Rows from block 2 of a small audio frame classifier, named by matrix and row number. Rows with one number belong to one neuron. Each number is 50 + 10 x the weight over its row's rms, rounded and kept within 0 to 99. All counts start at 0.
Before each neuron's rows are labels from the 100 clips, of 14848, where the neuron reaches its largest size: "loudest band" is the band of the loudest frequency at the time of the peak; "strongest on" is what is common among them. Only what is clearly more common there than usual is listed. The data: telephone keypad tones over noise or synthetic speech. In brackets: how many of the 100, against the usual share in percent.
# u: gMLP up (value half) (model.blocks.2.mixer.u.weight, 512x384), inputs 231-307
# v: gMLP up (gate half) (model.blocks.2.mixer.v.weight, 512x384), inputs 231-307
# out: gMLP down (model.blocks.2.mixer.out.weight, 384x512, transposed), outputs 231-307

loudest band: 500 to 1000 Hz (68 vs 23.1)
strongest on: key "7" (64 vs 26.7); last key: 7 (29 vs 6.4)
u.326:50 53 55 56 74 33 46 55 42 36 62 48 54 66 39 60 45 45 54 51 46 54 47 50 29 66 54 55 53 46 52 39 64 44 46 58 55 52 49 49 63 61 43 44 60 47 54 53 59 33 52 60 56 51 35 53 47 57 53 46 53 54 56 49 60 46 63 62 25 38 43 46 31 57 52 70 42
v.326:45 39 53 56 69 67 60 52 22 52 37 43 47 51 28 51 49 51 54 56 71 55 51 65 50 48 58 60 55 63 37 48 69 59 45 46 53 49 27 46 44 48 48 25 56 52 43 49 56 40 55 51 45 49 52 53 37 49 43 53 50 57 35 47 53 35 50 63 48 43 62 61 65 53 79 49 55
out.326:48 34 59 50 44 65 47 42 49 45 48 36 46 62 70 52 39 67 49 62 50 60 57 54 48 46 66 44 29 57 42 37 45 51 43 33 62 56 30 57 38 49 52 47 51 71 58 46 38 58 62 45 60 46 48 43 54 68 43 54 71 57 38 55 68 47 54 45 64 58 60 40 50 39 52 46 47

loudest band: 500 to 1000 Hz (69 vs 23.1)
strongest on: speech (97 vs 35.5); muffled (low-pass) (34 vs 12.2)
u.448:39 40 53 39 31 36 42 40 59 50 60 68 48 67 56 49 35 31 54 54 50 45 59 36 40 66 47 43 48 51 52 61 49 40 49 59 51 28 47 41 65 64 46 48 43 26 60 49 45 64 65 34 64 33 61 45 51 53 52 57 54 38 52 43 33 62 64 51 33 69 40 47 52 46 68 59 31
v.448:51 45 37 50 55 42 31 51 47 57 41 62 33 57 62 48 46 60 38 48 43 40 58 54 37 56 43 58 53 53 37 48 43 38 46 60 56 46 57 50 57 36 46 45 33 31 50 49 75 63 64 49 45 51 58 53 54 36 65 47 58 53 62 49 33 57 53 37 29 45 45 45 57 36 59 56 32
out.448:33 49 47 43 46 43 56 47 56 72 43 51 47 54 44 53 53 46 56 41 48 45 45 70 36 49 50 64 57 48 57 57 44 48 62 52 53 52 53 41 47 48 41 49 48 63 54 59 56 44 53 47 65 36 54 44 36 50 51 44 63 71 42 56 41 49 71 56 32 59 52 50 46 51 75 32 55

loudest band: 1000 to 2000 Hz (49 vs 21.8)
strongest on: speech (99 vs 35.5); reverberation (78 vs 25.1)
u.490:55 43 67 54 31 61 59 40 52 54 49 52 50 61 54 49 65 57 37 39 50 56 64 62 68 50 43 48 51 40 45 64 59 54 51 36 22 39 52 50 50 44 50 39 45 33 55 37 49 50 43 47 73 43 66 52 46 59 60 47 36 46 41 35 44 50 46 53 70 37 68 62 58 61 46 65 43
v.490:58 61 69 63 40 50 56 43 49 55 50 75 61 65 59 44 58 55 52 28 40 56 53 57 39 65 48 52 42 56 43 59 65 50 62 58 41 32 54 62 53 55 55 41 52 34 43 51 48 61 66 51 55 63 51 49 48 56 64 37 45 39 51 36 68 50 44 57 36 43 56 38 54 39 53 63 31
out.490:45 49 51 49 48 66 71 37 35 55 55 59 47 55 47 50 45 30 71 45 49 47 49 55 28 40 67 59 47 65 57 59 46 34 73 45 58 42 43 43 42 44 41 55 40 52 41 49 40 43 74 34 54 47 44 52 55 53 63 38 49 50 42 56 47 53 55 43 36 58 65 47 49 53 42 69 50

loudest band: 1000 to 2000 Hz (74 vs 21.8)
strongest on: reverberation (96 vs 25.1); key "2" (71 vs 26.7)
u.289:60 45 57 63 52 48 49 60 43 18 50 49 57 32 32 41 63 66 44 48 53 56 55 61 60 55 40 65 55 38 47 51 56 58 61 48 33 45 42 47 52 51 44 48 41 63 53 39 61 18 47 49 53 62 59 63 51 53 49 44 47 47 43 42 48 54 38 57 59 31 44 62 39 46 34 65 47
v.289:57 56 59 45 50 69 56 44 49 53 48 58 45 33 45 38 44 50 46 46 62 52 60 52 57 39 45 43 51 50 59 35 58 62 34 77 47 55 42 36 62 48 49 52 57 30 34 51 48 44 41 75 43 63 40 73 44 48 43 48 42 41 57 52 42 41 34 65 56 29 59 57 53 54 42 65 58
out.289:38 53 67 62 47 37 63 54 46 58 59 52 49 56 52 49 44 59 50 57 58 47 50 61 54 39 44 69 61 61 41 57 40 41 61 34 33 60 56 48 55 61 44 39 41 59 54 53 50 53 78 42 54 46 61 50 41 62 42 59 49 63 40 54 58 42 53 44 59 74 59 32 50 43 60 65 49

loudest band: 1000 to 2000 Hz (97 vs 21.8)
strongest on: reverberation (100 vs 25.1)
u.2:61 47 42 50 57 69 76 61 66 44 52 34 42 28 42 45 52 76 55 44 55 53 47 60 47 43 36 74 41 45 54 43 32 59 45 50 39 37 54 61 44 60 48 55 54 44 52 40 41 41 40 59 44 50 48 61 63 46 45 51 52 55 49 45 56 54 32 51 51 63 41 45 30 47 51 54 47
v.2:45 45 53 54 57 73 62 49 34 36 49 42 52 67 52 55 36 43 69 55 63 56 64 51 57 44 49 31 36 60 42 50 57 48 63 61 57 71 49 36 63 55 47 34 62 58 52 33 49 61 57 47 58 48 55 46 41 56 37 64 48 44 52 39 58 53 30 40 37 54 62 54 57 50 49 44 36
out.2:51 46 56 63 43 44 54 53 72 55 54 44 54 33 48 42 49 42 51 22 49 57 56 48 43 54 43 58 42 52 57 51 39 56 51 52 37 32 38 64 45 59 44 61 42 32 52 52 44 46 54 46 45 58 54 44 50 51 62 55 49 63 35 48 25 47 47 56 57 59 55 58 48 48 59 44 60

loudest band: 500 to 1000 Hz (49 vs 23.1)
strongest on: reverberation (86 vs 25.1); number of keys: 7 (31 vs 11.6)
u.489:32 56 35 49 37 31 41 52 54 45 36 50 40 39 59 55 55 48 34 35 26 42 35 42 63 56 53 53 56 24 53 39 51 48 60 31 55 54 55 39 42 44 41 58 48 51 54 41 62 51 45 44 60 51 56 51 57 58 52 51 39 64 61 56 52 64 59 48 53 40 42 40 47 65 32 72 52
v.489:53 42 60 77 69 45 39 57 48 56 38 44 64 50 39 49 39 59 49 62 46 59 52 51 60 45 57 51 47 45 41 59 68 64 55 70 51 48 55 53 44 48 52 47 34 56 34 64 60 31 50 59 41 76 49 46 60 45 52 44 46 44 45 33 50 68 53 48 41 53 36 49 57 46 59 71 34
out.489:50 38 43 66 52 33 53 48 50 31 60 42 63 60 49 47 47 59 63 49 36 58 52 37 48 64 46 26 48 54 54 59 52 49 43 58 45 33 59 45 66 44 35 47 63 38 37 53 54 53 48 58 55 72 49 49 68 41 50 49 30 54 57 43 41 65 36 36 56 56 54 61 49 37 64 59 43

loudest band: 1000 to 2000 Hz (72 vs 21.8)
strongest on: reverberation (87 vs 25.1); key "2" (74 vs 26.7); white noise (69 vs 17.3)
u.204:65 42 43 60 39 64 60 43 66 58 54 43 38 35 37 42 51 46 32 47 48 68 41 41 61 42 55 48 62 53 46 56 38 57 44 56 51 42 54 44 50 51 50 58 41 54 43 49 51 44 48 49 41 50 68 79 59 40 42 52 59 56 45 52 35 47 38 46 68 49 41 43 48 42 42 54 57
v.204:62 55 42 35 37 60 50 45 42 63 70 66 50 36 56 38 47 38 28 35 47 60 67 49 51 46 44 48 63 46 42 37 50 54 41 50 47 51 58 32 44 35 53 60 51 40 45 50 37 51 49 56 61 53 48 56 49 35 53 28 36 51 52 69 41 46 48 51 75 28 68 46 55 47 19 42 53
out.204:53 59 63 54 49 54 49 44 57 43 54 58 57 59 42 61 40 34 74 56 63 42 55 57 57 39 64 55 57 53 47 45 41 47 62 42 40 65 60 60 51 66 43 54 49 58 38 53 49 47 70 45 73 51 44 58 31 44 39 35 48 71 48 60 29 49 64 42 60 63 75 41 55 55 53 49 53

loudest band: 500 to 1000 Hz (76 vs 23.1)
strongest on: key "8" (87 vs 27.2); reverberation (70 vs 25.1); white noise (52 vs 17.3)
u.421:53 44 63 55 40 48 55 48 57 49 43 57 63 50 48 54 45 49 54 33 39 39 39 48 59 60 40 43 55 34 45 64 39 52 48 52 38 39 62 57 52 54 43 57 38 41 37 50 41 23 54 47 40 78 36 59 56 38 66 46 56 52 70 39 46 56 40 46 54 44 46 53 39 35 49 37 60
v.421:70 45 52 59 55 76 71 50 46 49 39 53 43 42 46 49 73 44 39 43 49 44 50 80 69 35 48 48 41 67 41 61 46 47 58 55 52 40 53 56 62 31 47 63 58 44 36 40 47 35 37 32 60 65 66 73 41 39 41 51 33 48 38 44 41 40 26 54 63 23 54 56 44 48 52 58 55
out.421:50 42 31 52 63 44 45 51 51 37 69 42 45 57 46 62 55 64 33 67 59 45 52 76 45 58 50 37 50 44 31 42 53 22 39 54 57 52 31 51 62 40 75 53 47 56 42 54 48 54 45 51 53 49 65 46 56 36 39 41 42 49 35 39 70 38 40 56 49 47 42 52 52 65 44 60 23

loudest band: 1000 to 2000 Hz (63 vs 21.8)
strongest on: reverberation (88 vs 25.1); key "5" (81 vs 26.9); pink noise (37 vs 17.5)
u.382:55 37 30 18 53 46 48 65 49 44 58 41 56 38 47 45 42 54 37 46 64 41 65 53 51 69 56 33 51 32 43 39 47 67 43 72 54 42 41 35 60 44 58 56 51 48 48 56 55 48 56 55 55 38 46 52 62 15 64 40 56 54 63 53 54 44 68 36 57 34 25 54 20 45 50 53 52
v.382:61 50 33 48 53 60 56 66 45 54 58 34 45 38 46 35 54 59 43 40 64 52 63 62 51 38 39 53 54 43 29 36 41 55 60 59 56 53 52 43 56 34 60 47 46 69 54 37 50 59 55 53 61 45 52 49 53 25 51 57 37 49 39 59 44 41 58 40 73 38 50 44 46 50 45 54 54
out.382:44 44 58 39 48 65 47 46 51 62 33 45 43 64 69 50 43 56 72 39 33 68 52 42 41 51 36 53 44 58 57 57 37 65 42 30 62 53 53 51 50 53 54 52 49 50 55 26 55 50 53 62 41 62 30 51 49 56 59 44 62 32 43 43 61 47 37 50 47 62 38 47 61 45 66 43 50

loudest band: 1000 to 2000 Hz (72 vs 21.8)
strongest on: reverberation (99 vs 25.1); key "C" (68 vs 26.5); key "B" (53 vs 26.5); white noise (41 vs 17.3)
u.435:57 47 53 61 49 38 37 40 56 36 42 54 60 38 44 66 54 55 26 60 44 27 52 52 60 45 50 68 49 45 48 67 35 50 63 46 51 24 39 47 41 49 40 58 38 67 48 41 67 24 39 41 47 70 65 61 48 43 57 57 52 49 50 39 42 65 29 49 51 42 34 53 49 52 35 37 54
v.435:51 60 46 25 51 52 44 53 59 52 44 44 31 37 61 55 54 48 44 51 30 50 55 54 49 52 50 42 56 38 47 42 44 49 47 54 53 46 47 47 66 54 49 56 55 33 48 54 62 35 63 35 56 50 55 81 53 29 61 44 54 56 62 47 39 43 53 35 58 43 38 40 38 42 62 58 56
out.435:47 42 49 54 48 53 42 54 51 51 36 61 47 41 63 54 50 39 72 31 51 44 49 43 49 38 65 56 27 48 53 52 59 20 49 46 65 24 32 52 51 51 46 65 36 57 51 59 41 46 61 36 43 49 52 65 43 50 58 44 52 62 42 42 38 50 63 59 41 57 56 51 64 51 63 44 50

loudest band: 500 to 1000 Hz (55 vs 23.1)
strongest on: key "7" (68 vs 26.7); key "*" (54 vs 26.8); first key: 7 (33 vs 5.9); number of keys: 8 (28 vs 11.5)
u.342:36 38 37 55 55 41 46 59 50 39 62 35 57 59 44 56 50 44 55 66 48 52 45 48 32 63 49 55 61 44 37 42 31 48 40 51 60 50 50 54 42 64 55 41 50 53 62 40 55 46 66 50 43 55 42 53 50 33 65 66 56 47 45 51 57 66 39 46 46 60 47 46 40 53 57 44 42
v.342:47 36 53 65 38 43 45 36 49 52 47 52 47 64 59 41 56 38 54 57 44 57 24 67 46 62 65 52 53 56 36 59 47 54 43 56 46 38 66 52 40 36 39 43 42 53 48 44 64 52 54 37 43 48 54 66 61 50 74 40 63 42 59 52 52 46 59 48 28 41 45 41 53 34 55 54 58
out.342:60 32 59 51 52 51 60 57 37 41 46 48 50 40 47 47 43 53 52 45 31 51 53 44 61 49 53 50 33 52 69 49 55 57 51 42 36 58 49 54 42 47 47 54 60 54 54 42 47 41 49 46 62 31 68 39 38 61 28 52 45 58 50 46 44 48 62 42 39 46 51 37 37 62 36 71 78

loudest band: 500 to 1000 Hz (63 vs 23.1)
strongest on: key "2" (58 vs 26.7); key "1" (54 vs 26.5)
u.408:65 41 40 56 42 56 51 50 46 40 58 52 44 64 40 40 34 44 43 54 54 49 49 39 60 54 39 35 55 64 42 62 58 55 53 71 52 45 56 34 55 42 57 50 54 43 49 35 61 52 43 47 56 42 75 67 46 20 58 57 49 41 43 41 49 61 36 24 40 27 36 48 49 35 41 69 43
v.408:50 40 63 37 56 48 48 37 50 49 45 45 35 57 62 50 46 34 65 51 31 49 38 43 51 51 52 41 50 53 69 62 52 47 37 47 46 39 40 48 65 60 37 48 57 44 53 51 50 45 52 39 42 44 54 69 45 55 56 55 64 50 57 34 44 72 26 58 40 58 52 50 51 39 57 62 42
out.408:42 61 45 37 48 50 52 41 44 49 54 41 56 67 49 55 45 50 59 40 50 39 40 69 39 42 52 41 53 63 52 37 41 59 72 45 45 71 58 47 58 48 40 52 68 53 60 37 47 65 54 59 62 31 44 54 42 60 37 46 40 60 73 61 55 39 46 47 49 50 63 41 51 47 54 36 55